config.toml
arch = "convnext_v2"
model = "multi-label image tagger"
dataset = "pen-drawn characters of a made-up script with 800 signs"
train_examples = 395000
image_size = 32
crop_scale_min = 1
horizontal_flip = false
color_jitter = 0.1
isotropic = false
norm = "layernorm"
activation = "squared_relu"
layer_scale_init = 0.1
moe = "expert_choice"
drop_path = 0.1
num_experts = 16
moe_every = 1
expert_mlp_ratio = 1
experts_per_token = 2
shared_expert = false
patch_size = [2, 2]
depths = [2, 5, 5]
widths = [64, 128, 256]
kernel_size = 7
num_labels = 9
mixing = "mixup"
optimizer = "soap"
beta2 = 0.99
lr = 0.003
beta1 = 0.95
shampoo_beta = 0.99
eps = 1e-08
precondition_frequency = 10
max_precond_dim = 1536
one_sided = false
adamw_lr_other_params = 0.0012
grad_clip = 3.0
adaptive_grad_clip = 0.02
ema_decay = 0.99
steps = 10600
batch_size = 256
epochs = 6.9
lr_schedule = "step"
warmup_steps = 530
weight_decay = 0.05
adamw_weight_decay_other_params = 0
Rows from block 6 of a small multi-label image tagger, named by matrix and row number. Rows with one number within an expert belong to one neuron, the router's apart. Each number is 128 + 32 x the weight over its row's rms, rounded and kept within 0 to 255. All counts start at 0. After the name is the row's rms in percent of the matrix's.
After each expert's rows are labels from the 100 images, of 14848, where the router gives the expert most weight on average: "colour at peak" is the nearest of a few named colours to the mean colour under the peak. Only what is clearly more common there than usual is listed. The data: pen-drawn characters of a made-up script with 800 signs.
# router: router (model.blocks.6.mlp.router.weight, 16x128, trained with AdamW), inputs 0-127
# up: expert up (model.blocks.6.mlp.up, 16x128x128), inputs 0-127
# down: expert down (model.blocks.6.mlp.down, 16x128x128, transposed), outputs 0-127

# expert 7
router.7 096 [154  58  93  93  93  76 133 164  80  97 131  99 168 115 152 167 191  87 160 109 189 140 139 124 127 109 127 153 165 166 150 146 118 136 149 115 130  90 124 127 122 143  92 148 106 159 131 105 152  72 131 152 107 147  96 117 140 147  96 150  92 190 201 136 123 117 129 137 111  57 125  96 109  69 137 159 128 125 138 137 173 127 129  85 124  80 139 132 128  93 164 180 161 125  79 176 104 173 122 117 106 144 185 187 100  84 106 151  90 144 208  66 117 145 142 112 150  84 147 146 138  98 118 111  72 152  60 119]
up.0 075 [105 112 120 153 155  73 169 114 165 131 195 173 150 125 184 136 104 163 128  99  97 124 175 107 127 141 178 113  85 107  71 162 169 136 121 105 118 155 214  83 139 146 117  99 132 138 145 120 149 151 119  50 148 116 110 140 148 123 139 129 124 141  77  69  82 127 130 147 132 154 135  71 126  76 138  81 116 167  61 124 113 127 156 104  77 135 167 114 110 200 134 115 129 128  56  76 178 119 125  83 127 131 121 139 190 111 117 131 108  98  74 135 137 146 130 219 120 177 103 167 116 168 110 105 129 115 127 107]
down.0 085 [105 138 116 118 182 157 146 119 157 116 144 135 102  96 106 113  59 125 125  98 149 129 112 113 102  76 103 200 170 118  88 160 112 204 135 179 165  85 140 138  93  91 147 141 118 187 133  82 101 181 151 119  76 186  87  95 131  96  98  66 171 116 105 170 106 129 145 121 116 151 131 124  98 185 105 142 114  83  66 142 114 102 157 147 128 151 140  98 137 118 156 185 112 125  83  85 192 119 124 131 137 116 158 141 171 160 148 132 213  79 123 110 142  99  58 161 116 115 173 187 139 137 127 105 150 136 139 115]
up.1 096 [ 88 113  89 113 137 120 143 123 160  59 105 133  91 188 128 152 128 153 181  82 105 146 132 155 133 166 158 105 116 204 137 132  84 158 131 172  88 133 105 113 175 150 142 104 161 147 181 115 122 157  96 162 174 149 165 156 140 117  58 119 141 180  73  83 175  85  73 150 173 124 115 150 148 110 138  81 150 118 142 120 147 157 131 131 151 123 135 169 127 117  63 155 128 100 176 127  69  94 102 147 111 151 134 125 175 160 131 110  96 114 116 130 117 136 101 103  90  70 211 152 202 140 116 113 193  92 118 155]
down.1 095 [ 88 163  98 121 136  78  95 133 123 162 106 103 160 187  97 133 163 140 155  98 158 113 112 169 107 145 104 105 107 178  96 153  95 135 119 107 149 133 121  20 143 137 105 113 103 132 153 117 139 189 176 134  70 151  99 160 169 163  64 118  77 130 132 100  93  61 161  98 145 142 146 136 134 161 113 131 133 125 155  96 101 116 155  93 162 126 119 144 134 175 139  77 140  97 117 101 139 106 131 168 139 239 167 131 158 134 108 109 116 132 129 101 173 106 190 114 140  72 131  98 156 187 205 129 139 117 107 165]
colour at peak: black

# expert 15
router.15 104 [121  79 111 181 159 116 158  68 114 117 150 166 108  87  87  96 131 164 159 151 112 142 132 106 114 161 127 126  80 168  47  66 147 113 158 178 185 153 106 122 150  90 101  94  98  56 126 180 192  73 132 151 114  91 111 157 110 103 111 111 170 102  95 140 127 121 155 121 108  81 175  91 186 144  71  91 144 162 142 162  87 151 162 138 160 181 115 102 156 133 131 111 107 100 124  90 185  61 161 140 121 122 137 104 174 113 119 122 125 120 176 142 110 114 100 125 128 127  98 169 141 126 185 130 182  99 140  95]
up.0 096 [ 74 194 166 130 155 168 112 107  94  88  77 204 131  60 120 130  82 119 128  49 114 149 193 105 139 165 179  78 129 141 119 142 115 118 123 142 118 125 142 134 139 133  97  87 127 174 123 110 143 158  84 131 111  94 115 127  93 185 166 183 109 161 153 152  84  97 137 114 190 132 157  89 141  61 153 116 132 126 164 110 155 132 193 215 135 160 106 131  94 120 157 105 148 128 123 147 105 141 187 145 138 108  99  93 107 136 136 176 123 124 139 135 158 136 138 114 113 108 122 119 188 150 112 101 138 213 170 131]
down.0 102 [156  82 170 135  72 134 133 107 102 180 140 171 111  96  89 131 150 104  92 208 161 136 137 132 175 111 129  57  75 157  66 117 142 107 136 141 168 150 121 101 101  80  85 148  66 115 169 103 154 122 148 138 115 107 165 176 161 141 179  82 156 152  95  99  82  99 143 127 124 189 140 124 188  80  84  70  90 100 145 144  95 110 124 154 134 161 130 136 105 150 136  86  99 142 101 140  64 165 116  72 135 137 117 148 150 128 129 120 144 103  89 137 142 127  73  86 128 179 158 137 132  99  89 194 125 114 163  97]
up.1 100 [117 144 164 140 154 118 163  71 134 108 131 112 172 100 115 120 141 165 125 255 114 108  99 151 109 104 164 147 171 151 105 129 107 133 160 124 180 140 100 137 140  74 100 102 104 123 150  84 121  88 168 124 158 112 167 159  95 117 151 121  99 138 135 138  92  33 133 145 105 169 119 142 112 129  92 128 121  94 150 139 144 141 201 142  96 130  98 154  89 108 118 105 190 101 153 121 189 103  92 145  67  94 129 117 121 162 102 110 135  76 156  85 153 155  91 113 131 109  91 155 112  69 111 111  96 104 124 104]
down.1 100 [134  97 156 150  97 142 156  71 156 166 134  95 207 158 102 127 109  81 125 107 122 124 106 145 135 123 138 115  96 114 209 144 154 118 137 211  91 108 110 105 130 124  88 148 143 161 154 162 104 120 150 121 114  84 144 124 103  53 130  95 125 101  84 143 147 123 160 173 140 142 125 158 192  66  94 164 118  94 112  72 125  75 108 140 106 103 175 133 185  76 173  88 106 117 144 134  64  81 163 156 147 120  85 140 147 149 102 172 111 178 143 119 104  77 198  97 117  96  96 155 177 136 121 112 153 121 133 160]
colour at peak: grey

# expert 12
router.12 100 [ 52 169  77 140 118 159 132 136 113 136 174  84  90 104  98 121 174 147 104 118 126 119 114 174 138 208 151 127 144 109  52 115 149 143 139 203 158 121 165 114 120 133 110 118 150  89 127 124 141  83 145 168 112 155 167  85  97 141 159 116  72 159 115 110 102 151 148 147 135  73  77 187 151 127  79  68  82 119 101 139 106 106 164  74 106 108 136 129 117 119 133  94 109 149 146 114 152 115 110 113 133 113 160 196 124 166  81 123 152 153 145  97 128 118  92 175  60 127 141  88 124 163  50 141  97 145 169 185]
up.0 079 [113 132 132 119 117 125 152 101 185  67 105 144 107 127  87 120 125 104 199 156 177 124 118 168 133 105  70 141  51 193 118 101 111 100 145 102 152 124 146 134 130 118 149 117 171 124  49 139 140 122 115 124 112 140 129 162  72  99 132 143 139 133 166 104 164 106  98 118  95  84  83  97 100  94 153 166 110  95 123 140  58 162 139 105 169 170 153 161 142 207 112 105 101 137  88 162 162 148 166 107 166 141 146 118 174 158 111 127 157 157 135 107  91 110 114 165 183  79 144 101  92  50 153 162 174 154 171 172]
down.0 087 [136 122 117  56 112 118 141 139 134 141  80 127 126 157  63 125 170 126 116 196 145 176 158 167 118 121 144 100 151 108 183  92 132  94 163 113  94 177 140 115 143 108 102 110 151 121  26 118  94 125 172 138 127  94 165 198 147 170 159 148 170 112 178 197 130 139 119 126  97 119 117 153 143 120 109 129 118  93  99 173 164  47 111 110 122  89 143 123 106 113 117  79 174 141 138 104  89 118 155 175 105  71 148 126 152 181 137 113 171  90 210 111 127 151 141 138 161  77 153 139 147 101  87 173 155 137 124 128]
up.1 103 [121 128  77 106  75 110 134  79 102 108 202 162 169 130 147 114  70 136 147  92 177 176  85 153  85 106 159  39 171 129 117 130 155 173 127 162 104 134 112 124 112 154 118 129  72 165 126 154  98 145 145 119  89  66 167 127  87 116 100 148 100 144 164 185  84 127  47 171 126  97 140 146 126  75 123 141  85 163 106 176 120 111  90  98 169 140 129 118 126 160 124 102 124  50 132 110 120 129 146 146  65 172 111 109  94  97 130 166 149 108 139 116 130 116  82 121 121 152 117 169 153 140  93 131 120 159 190  85]
down.1 106 [142 151 124  71 149  96 120  64 145 123  81 179 185 166  78 130 122  96 100 151 114 113 143  96 134 155 157  43 101 101 157  89 143 102  82 131 172 156 125 111 113 112 126 158 110 116  70 113  85 133 118 145 120 149 107 136 124  86 142 134 194 165 117 116 107 149  99 144  86 102 141 106  92 126 156 185 108 124  92 173 121 139 171 133 114 181  84 122 193 122 159 112 159 125 146  52 126 103 125  97  86 154  90  97 116 121 145  71 108  81 130 147 197 120 145 107 121 101 173 189 159 107 127  87  96  77  67 150]
colour at peak: black

# expert 10
router.10 102 [ 97 197 101  72  84 122 140 140 145 112 160 188 135 147 139 153 143 133 135 128 143 104 111 124 135  64 183  67  94 157 144 145 108 180  71  91  94  85 107 132  92 134  89 116 116  78 116  92 124 150 163 158 143 136 143  97 140 152 119 137 101 100 139 123 169 152 138 165 153 135 160 132 111 143 130 122 161 150  97 151 171  93 173 104 102  75  84 112 115 120 190  91 161 158 197 170 127 190 102 112 175  85 174  84 118 113 122 100 147 121 124 103 200 119  91  88 134 178 162 134 132 176  96  72  75  90  96 134]
up.0 105 [ 96  99 124  83  91 116 130 189 162 200 143 141 119  97 116 152 134  80 169 183 131 174  71  92 107 164 129 142 127 160 132 139 171 103 123 118  81 160  78 151 139  89 114 137 113 127 147 120 157 148 108 187 166 124 126 161 138 111 130 102 121 125  69 173 176  80  73  85 144  55 102 110 127 143 128 175  81 145 169 103  74 138 113 145 169 157 172 115 162 134 103 159 115 150 126 164 154 163 103 117 159 124 106 105 101 113 108 150 153 104 151  93 140  81 122  94  77 209 184  87 100 165  91  74 149 136  99 120]
down.0 104 [149 119 109 113 118 138 154 113  90 115 125 178 193 133  98 131 100 192 105 129 101 152 119 112  43 164 160 107 149 130 200  92 164  99 175 134  97 121 127 101  95 110 136 176  98 164  83 177  69 139 118 132 127 158 110 120 107 135 177  99 129 164 109 130 107 148 161 128 118 124 139 109 128 141  95 167  85 142  88 140  92 168 139 185 165 175 155 144 113 144  57 131 132 118 117 120 192 137 135  66 101  84  87  79 144  67 107 183  81 149  82 152 148 188  87 130  86  97 142 173 125 105 181 150 129 138 153 125]
up.1 107 [161 177  88 161 166 167 151 124 151  93 159 134 145 129 138 109 110 140 138 149 123 123 156  90 147 107 130 128 114 102 198 180 109  82 152 171  90  76 146 148 125 163  72 149 114 133 133 155 167 217 232 115  79  34  97 152  87 153 158  96 100 138 130  62 164 121 114 112 120  98 149 153 126 172  99  84 165 117 157 149  88 145 157 184  80 123 103 156 103 143 131 124 144 144 153 155 176 112 119 109 129 178 162 103 136 125 125 144 113 162 158 153 149 119  81  91 166 140 162 113 126 147 122  74 165 120 122  99]
down.1 103 [ 76 125 169 142  45 147 142 129  57 136 113 146 110 124 147 105  93 111 132 103 171 123 146 124 150 132 128 142 151 135 175  98 146  94 105 117 175 114 129 182 137 134 110 144 172 131 114  93 129  67 155 140 125 177  86 120 155  84 140  74 118 151  58 121 171 143 151 131 131 138  39 134 136 167 207 118 172 163 131 122 203 122 126 130  99  90  83 180 100 131 130 117  77 108 122 149 125 101 135 161 124  89 118 200 117  72 155 167 165 131 164 181 135  62 107 138 169 143 104 128 125 193 135 137 103 144 150 122]
colour at peak: white

# expert 8
router.8 105 [141 105 163 133 101 165 109 158 112  86 141  93  76 102 112  83  82 146 168 118 154 101 114 146  54  78 159 173  86 113 103 153 108 209 143 138 122 136  96 148 161 183  91 141 114 120 113 139  81  99 148 150 156  85 172 129 190 111 138 148 163 156 102  57 125 176 117 141 138 122 104 167 182 118 133  96 188  68 135 110 104 103 141 123 131  94 143 122 106 125  97  84 153 125 132 144 136 123 165  80 130 114 114 122 149  68 174 156 138 155 224 152 108 124 147 150 162 166  74 148 149 106 131 179 122 193 140 117]
up.0 110 [139 118  99 125 162 164 125  97 172 117 152 131 154 121 152  62 173 120 124  78 152 128 119 105 170 156 139 149 101  51  77 131 154 113  49 172 137 120 103 178  83 174 171 112  87 102  93  90 106 142 141  96 149 103 112 165 116 127 179 129 132 151  93 157 148 150 184  99  68  89 144 171 108 138 161  93 108 100 127 129 129 205 182 147  89 111 103 121 110 105 107 133 115 145 125  95 144  62 137  30 141 129 132 202  86 103 127 106  70 151 142 140 141 162 160 113 110 157 105 104 119 112 172 122 169 127 121 130]
down.0 099 [ 76 140 198  92 168 153 112  94 171 162 131 110 104 187 132  92 118 100 148 160 105 178 124 128 143 142  75 108  77 164 122 107 100 133 101  97 118  85 105  88 164 102 102 116 169 156 144 131 178 133 180 109  84 178  60  92 178 117 123 155 142  93 133  75 125 168 138 105 133  68 127 130 164 105 126  80 160 159 111 174 186 143 133 157 182 101  82 120 160 130  78 158 149  90 162 139 144 100 144 108 116 182 104 168  95 100 191 141  61 135 159 123 129 132  91 135 146 148 141 145 135  96 163 177 148 109 166 148]
up.1 099 [ 90  96 104 123 144 137 108 129 154 105 155 118  35 104 177 151 103 137  95 130 103 117  78 175 137 115  77 118 145 121 143 109 146 156 126 137  68 161 168 113 169 121 111 133  55  94 121  97 106 146 113 145 166 129 150 157 170 100  87 168 129 118 108  88 134 170 195 123 183 159  94 150  98 167 134 105 114 138  95 196  99 114 104 101  73 127 107 154  99 164  95  95 127 132  70 121 155 111 139 163 162 150  98 157 114 196 137 105  88 150 146 154 111 100 122 110 114 131  87 200 150 126 192 125 158 168 146 214]
down.1 099 [114 125  77 132 149 143  85  85 124 137 175 137  98 180 112 130 103 139 159  75 118 162 178 139 131 105 107 113 117 198 123 150 164  90 132 127 161 118 156  89 145  81 166 101 141  97 144 116 164 115 164 136 137 116  96 100 139  81 120 151  88 187 142 136 107 131 198 160 103  98 131 144 206 150 190 154 132  45  86 111 142 128 154 106 164 108  62 150 168 164 138 156  97 122  58 111 181 178 155 129 123 150 144 119 116  83 141 137  76 143 126 128  93 160 152 168  90 142 164 134 149 153 139 146 137 211 179 146]
colour at peak: grey

# expert 1
router.1 090 [184 170  98 120 180 134 173 163  89 131 160 117 101 162 148 112  62 150 167 155 102 160 103 151 170 173 172 145 158 129 122 137 166 133 157  85 143 118 153  71 135 162 160 116 147 128 109 135 188 134 105 152  99 132  91 112 120 142 160  95 154 114 175 177 123 167 121 191  76 153  77 117 122 159 150 117 123 212 123 100 103 169 136 104 147 119  60 153 162 149  90 151 105 160 115  96 102  97 130 131 133 133 128 130 117 132 114 152 187  80 127 180 127 113  92 129 113 179  91  73 137  75 167  73 162  60 145  99]
up.0 118 [167 102 145 152 160 116  58 107 135 133  60 145 143 101 127 146  67 140  95 115 116 128  80 143 128 103  80 122 134 147 142  57 140 115 107 109 132 158 154 120 109 120 120 169 128 118 160 133 136  95 148 166 190 164 157  96 129 178 170  97 173 108 178 129 135 144 113 149 126 158 106  88 128 124 170  64 107 139 152 161 164 136 176 102 149 123 108 110 139 187 142  93 127 146 139  92 145  87 104 111 114 110 162 184 144  99 182  94 208 150 172 153 167  81  80  56 134 153  95  45 175 123 154  99 114 155 155 154]
down.0 107 [154 109 119 134 108 140 109  88 146 156  86 112 109  98 100 149 118  81 173 126 131  83 106 133 108 135 107 143 118 207 139 153 128 116 100  87 108 225 148 136  81 173  68 132 133 102 142  70 142  74 162 132  77  59 161  77 181 135 161 125 179 124 142 149  79 119 148 107 137 126 230  79 132 160 135 125 140 167 145  94 134 135 175 107  73  98 152 132 118 122 143 110 122 113 144 138 110 145 139 196 145 195 175 125  97 138  64 156 170 128 106 110 117 143 130 148 127 112 128 142 112 109 161  74 133 170  92 106]
up.1 102 [191 131 128 133 158 141 164 168  87 166 120 128 109 105 138  59 123  80 179  61 136 198  60 142 151 106 108 182  95  99  94 158 129  93 131 132 162  69 178 142 105 193 178  90 162 168 107 108 113  81 143 119 123 128 111 135 191  92 121  98 121 125 117 113 179 141 105 123 101 188 118 139 173 123 100 137 140 159 104  84 131 120 170 112 115 106 134 140 121 181 153 139  51 155 141 125 180 115 156 121 160 141  75  63 120  99 128 127 134 183 139  80 156  91 131 133 120 111  71 140 134 123 107 102 106 131 172 137]
down.1 097 [113 184 133  87 108 125 116 144  89 126 118 120 113 124 147  58 109 121 150 181 135  99 137 149 136 107 132  77 117 182 118  86 122 143  97 123  95 166  95  98 170  85 142 104 116 136 122  74 162  53 113  65 113 100 154 125 136 180 115 132 141 136 122 129  81 145 120 136  97 159 122 101 126  93 180  71 144 133  91  79 164 178 152 112 112 102 137 159 119 115  72  98 144 155  84  74 149 162 143  86  92 126  98 102 142 105 103 102 113  80 115  74  90 146 208  44 155  82 124  91  84 109 136 147 197  88 123 123]
colour at peak: white

# expert 5
router.5 102 [ 84 148 120 133 107 113 158 160 135 122 116 131 157  98 105 148  73 185 208 127 117 112 101 168  57 105  75  84 137  71 139 110 150  94 102 135 134  89 119 154 125 206 136  59  54 132 147 136 103 151  74 146 138 147 116 147 136 118  94 137 137  63 160 200 120 137 156 156 124 128 111 115 112 121 166  92  67 124  86 149 138 128 165  97 100  96 156 132 156  87 177 150 133  90 164 153 150 129 140 131 139 154 135 150  82 189 106 107  96  85 126 181 158  56 165 106 101 144 117 101  87 119 101 168 158 109 110 133]
up.0 109 [ 96 128 175 123  77 139 144 128 116 104 166 142 148 115 162  88 148 141 176 109 141 143 122 145  77 114  76 106  96  69 104 122 152  92 168 125 141  96  94 175 119 124 146 144 112 187 139 127 117 147 130 110 121 122 163 126 106 169 138 102 190  81  81 168  90 143 158  98 143  97 169  84 133 158  66 109 138  94  69 173  92 116  94  79 111 115 164 127 127  99 160 102 121 201 172 163  71  91 146 116  85  68 143 117 126  64 113 174 146 141 109 101 128 165 187 112 189 149 103 133 103  87 160 142 117 181 108 180]
down.0 104 [163 162 112 145 137  87 105 153 126  99  62 105 109 105 117 179 146 151 134  70 156 165 109 105 126 200 124 133 160 104 127  94 157 120 119 161 119  92 205  76 112 132 103  82 150 116 167 105 121  83 109  85 160 160 135 139 121 114 125 114  92 149 137 102 117  51  91 168 103 161 149 136 137 123 149 126  94 159 124 161 120 148 198  97 105 169 128 123 179 110 131 133 145  79 109 166 132  76 154 134 157  75  94 145  98  62 150 167 101 163 154 163 144 160 162  72 140  81 131 202  79  96 157  80  88 132 101 154]
up.1 113 [156 122  80 183  77 129 168 129 180 174 138 164 173 117  87  79 121 145  98  94 112  90 136 126  82 173  97 129 103  85 103  98 168 131 113 174  71 179 154 149 170 163 113  68 123  53  60 111 108 120 132 156 166 172 126 181 126 109  91 135 197 126 151 124 155 106 130 125 140  96  98 182 125 152 125 105 130 123 124 147  80 112 115 109 164 154 160 116 101 130 177 134 138  89 130 119 111  58 102 124  50 114 169  85 119  95 160 128 109 109 110 162 124  81 138 168 158 176 148 150  81 155 143 151 127 141 101 112]
down.1 114 [149 102 127 118 181 131 131 134  89 107 144 135 118 150 106 178 137 162 113 110 139  55 165 136  95 128 192 152 120  99 133 130 110 126 163 145 172 105 140 113 138 124 184 124 167 135 108 146 144  81 150 153 153 177 124 121  94 129 138 170 102 116 136 133 144  90 196  48 119 153 138 171 118 149 138  84  88 182 114 153 103 166  94 180 153 137 155  76 127  53  94 148 116 132 155 152  72  40 214 149 121 131 133 118 149 149 149 125 130 154 160 110 105  89 122  85  66 194 144 203 111 145 120 124 126 168 137 111]
colour at peak: white

# expert 4
router.4 096 [132 122 113 109 141 179 110 150 199 118 147 176  98  87 163  99 130 154  81  97  99 116  82 161  73 129 106 147 167 119  98 132 134 117 127 134 141 156 131 148 106 115 146 100 183 149 123  91 100 161 155 112 107 167  85 178 152 142 122 113 161 106 118 150  87 130 200  61 154 109 194 103  99  89 142 150  78  81 103 190 159 195 158 125 161 128 103 104  85 121 126 127  98 140 176 193 121 136  93 137  70 141 153 107 145 184 141  91 135 184  62 133 137 148 161 118 112  84  95 135 134  86 101 121 164 160 115 183]
up.12 111 [119 106 177 150 150 185 147 169 176 190 101 122  95 148 178 122 135 117 103 110 101 165 159 142 158 148 114 205 129 136  98  94 174 127 153 183 109  82 129 136  99 161 150 159  78 166 112  99 131 137 187 147 201 120 142 106 138 100 130 119 126 111 117  49 104 124 176  78 149 116 138 119 108 163 122  57  85 147  97 115 148 141 167 120 167 107 140 143 134 107 146 146 116  95 114 108 126 126 197 143 104 123  63  74 152 178 146 132 193 150 178 113 137 172 168 125  99  91  78 102 140 108 127 137 146 110 177  76]
down.12 106 [123 110 128 138 126 141 110  89 160 111  98  82 136 169 183 160 149  77 129 159 130 140 150  47 102 156 132 164  75 110  81 134  66  84 138 135 191 159  60 159 164  94 111  89 137 121 139 154 127  89 159  47  56 173 189 137  99 123 151 134 122 182 137 120 169 113 100 131  83 162 105 203 122 119 112  91  91 167 153 117 140 109 169 163 111 160  94 136 117 151 146  90  95 119 132 129 121 113 117 108 146 110 102 143 136  91 108 123  99 153 147 172 188 101 147 119 122 122 127  84 100  92 117 122 173 195 111 172]
up.13 104 [100  94 138 184 188 171 123  78 103 151 133 119  94 107 136 125 125 101 141 173 110 174 152 136 116 103  89  62  73 151 119 110 107  87 130 143 129 107 155 172 117 183 102  47 109  90  46 152 147 181 106 104 118 124  89 112 149 123 155 111 117 139 170 127  86 122  75 141 154 137 127  65 139  75 110 113  71  92 118 121 103 128 138 111 116 151 143 142  68 149 168  74 120  51 142 146 166 123 172 166 154  85 150 139 107  88 197 113  97 160 122 124 116  99 129 121 145 127  94 169 132 123 128 112  50 162 109 145]
down.13 103 [110 146 177 198  92 131 165 150  84 145 173 118 198 136 159 164 100 102 130 210  99 108 135 140  94 154 115 159 185 122  97 118  80 115 176 112 175  98 128 125 146 128  81  55 144  59  98  94  91 117 109  55 126 150 178 171 153 174 185 130 114 111 181 129 213 122 143 116 138 140 138 145 142 158 114 122 147 115 141 136 167 149 154 159 113  80  87 107 103 164 150 126 117 146  97 122 141  82 139 101 115 178 140 126  70 127 147  84 167 130  88 131 131 101 178 162 128 172 130 133  99 100 144 143 132 100 129 109]
colour at peak: black